Weights of a small segmentation model.
Model: 14.6M parameters, 48-pixel images, decoder activation elu.
Training: muon at rate 0.0045, 5500 steps, batches of 64, held-out accuracy 96%.
Data: trained on simulated stained blood smears, 97500 training examples.
Rows from block 8 of the encoder, named by matrix and row number. Rows with one number belong to one neuron. Each number is 128 + 32 x the weight over its row's rms, rounded and kept within 0 to 255. All counts start at 0. After the name is the row's rms in percent of the matrix's.
# fc1: MLP up (encoder.blocks.8.mlp.fc1.weight, 1536x384), inputs 175-209
# fc2: MLP down (encoder.blocks.8.mlp.fc2.weight, 384x1536, transposed), outputs 175-209
fc1.93 129 [174  84 106 102  80 121 124  69 124 121 134 129 162 119 120 136 157 136 126 101 126  96 109  83 140  75 126 119 122 124 130  84 149 137 107]
fc1.94 141 [154  69 142 134  66  87 114 129  48 156 126 115 137 190 185 104  94 110 108  69  92 112 172 128 112 108 141 149 125 176  95  78 122  87 138]
fc1.95 077 [ 70 131 104 123 122 109 113 140  93 145 122  96  73 141 103 126  97 139  84 131 117 143 175 120 181 151  98  84 146 143 117 136 187 166 114]
fc1.96 108 [155  95 132 173 157 133  53 114 112  96  78 129 129 173 124 181  65 146 156 207 120 109  84 116 131  63  94  49 150 147 111 143 106  63 158]
fc1.97 097 [ 96  89 102 159 110 140 134 133 139 124 211  70 150 119 160 151 139 108 141  86 120  98 205 148 130  56 156 143 108 161 130 132 102 138  98]
fc1.98 095 [122 134  90 153 113 101 179  88 122 156  96 138 117 134 126 112 153 126  90 101  89 172 151 152  76 156 136 160 127 122  88 135  84 166 124]
fc1.99 089 [128 161 177  53 156 164 149 120 175  98 153  99 100 171 118 122 132 124  87 136 158  79 131 168 163 132 162 136 169 171 115 127 115  88 172]
fc1.100 129 [125 139 161 135  84  88 145 118 155 112 146 171 129 172 140 172 109 124  63  87 158 121 165 118 183  94 116 155 121 107 139 193 122 123 104]
fc1.101 062 [173 178 122  82 109 101 181 136 154 156 143 157 113  99 147 158  50 190 148 119 169 115 126 177 138 160 145 123 160 159  74 142 152 104  91]
fc1.102 102 [128  75  98 142 204 177 140  74 147 110 131 124 181  95 133 142  88 154  77  75 162 158 219 117 121 134 139 100  76 184 151 126  78  79 135]
fc1.103 098 [129 148 130 138 104 124 156 161  57 114 138 192  92 187  90 145 166 130 105 131 187 123 110 108  54 183 134 112 160 170 132 121 124 130 143]
fc1.104 092 [172 150 134 147  95 179  89  96 145 190  76 111  91 166 126 115 129 153 156  71  90 100  78 137 164 132 152 125 166 127  84 145  70  77 142]
fc1.105 088 [136 140 130 117 161 123  93 136 153  73 100 119 173 134 148 104 153  73 212 153 102  81 174 113 178 157 147 157 168 113 165 170 113 136 154]
fc1.106 125 [121 148 132 186 181 138 146 157  72 167 125 160 106 163 117 145 108 108 106 146 132 146  72 151 124 125 122 163 171 151 191  90 137 142 123]
fc1.107 105 [152 112 150 168 139 116 116 166  89 102 165 118 164 162  87 178 101 148 170  60 176 173 109  78  77 175 153 150 102 134  77 130 145 128  92]
fc1.108 086 [138 169 105 126 110 174 141 137 104  74  89 129 163  79 140 150 144 161 185 113  81 126 111 174 152 147 171 158  76  88  77  89  98  76 128]
fc1.109 053 [ 38 120 145 127  77 195 165 126 115  95  88 154 156  87 130 150  83 156 141 106 154 155 107 155  96 163  91 149 122 138  68  97 125 234  92]
fc1.110 102 [113  62 150 137 155 114  99 181 132 171 107 176 160 129 167 122 157 185  95 149 149 207 153 160  71 144 140 101 153 114 134 124 161 144 128]
fc1.111 094 [118 149  97 121  86 130 211  95 199 184  93 163 127 121 142  91  68 184 107 189 130  89 117  87 114 136 138 102 140 108 161 126 114  98 107]
fc2.93 126 [160 140 135 137 142 141 124 135 132 147 118 124 118 113 177  94 130  84 124 154 140 150 160 123 155 171 150 108 163 119 134 128  77 137 153]
fc2.94 137 [122 135 108 155 172 182  80 137  98 120 153 107 131 144 110 148 177 114 181 147 151 143  99 148 146  87 171 146 124 110 115 162  95  84 106]
fc2.95 080 [175 177 131 136  75 157 162 186 116 100 113 165 169 107 123 128 162  99 164 142 150 111 114 203 103  77 144 152 138 133 141 109 187 152  88]
fc2.96 097 [163 112  84 107 167 100 138 105 123  97 138  99  85 162 130 128 163 148  98 147 132 142 128  71 153 106 145 135  98 138 150 148 142 104 160]
fc2.97 107 [ 80 123  83 137 115 146  99 136  82  91 108  91  95 114 145 187 106  91 163 108 118  57  87  81  76 177 129  94  79 119 151 144 140 157 146]
fc2.98 092 [ 87 167 130 156 156 100 160 150  70 106 140 167 129 107 114 172 120  87 159 156 217 137 126 169 152 155 107 109 149 176 180 130  86 178  55]
fc2.99 091 [111 127 162 113 119 134 142  88 151 131 142 126 130 140 118 118 149 173  63  74  99 139 113 128 114 161 121 136 141 116 127 114 141 137 146]
fc2.100 125 [160 147 121 104 153 118 149 145  87 145  99 100 111  83 116 155 112  90 122 160 140 137 124 110 155 142 147 126 165  68 132 148 188 140 102]
fc2.101 058 [115 151  98 126 171 157 170 102 124  77 139 154 127 162 126 173 138 176 123 124 115 162  92  92 113 109 107 154 106  78 183 100  57 159 119]
fc2.102 109 [126 148 137 136 143 110 153 183 125 127 143 123 104  89 127 122 174 105 171 185 109 131 125  96  69 125 183 155 176 118 160  82 131  94 131]
fc2.103 102 [184 154 104 125 105 100 124 141 155 103 134 117  62  51 142 152 109 180 108 150 171 107 132  94 125 109 115 116 111 143 126  63 153 102 178]
fc2.104 094 [111 148 115 102 136 145 115 153 157 136 164 161 158 102 114  85 113 131 125 173 166 140 116 181 153 147  63  83 126 154 190  94 182 159 100]
fc2.105 092 [124 114 132 129 133 137 122 154 119 131 107 142 171 125 183 110 160 140 151  76  73 176 107  98  98 175 135 112  59 134 122  96 145  87 130]
fc2.106 116 [103  52 106 143 106 116 111 136 161 156 183 126  78 108 150 120  98 141 119 143 104  64  92 160 114 145 105 141 156  53 113 124  90 186 115]
fc2.107 093 [103 206 145 116  87  91 131 156  72 170 168 177  90  80 131 127  94  69 146 104 131 110 160  70 169 141 110 140  94 105 162  99  67 145 134]
fc2.108 092 [103 115 126 125 146  76 119 134 160 137 102  66 131 147 111 129 192 131 116 167 149 189 128 121  97  99 164 119 103  92 136 138  92 122 147]
fc2.109 051 [133 123 164 171 163 172 118 102 122 175 194 148  73 161  80 154 118 137 127 105  76 107 134 122 127 163 123 121 124 146 139 103  81  93 129]
fc2.110 106 [150 155 141 127 124 139  89 108 150  55 125 101 101 118  90 125 103  97 170 116 153 128 175  96 189 133 173 111  80  87 134 174 134 114 119]
fc2.111 097 [155  90 160 186 165  66 103 121 145 177 150 117  34 101 191 116  77 125 147 161 195 123 113 135 183  96 221 142  98  90  49 178 107  88 126]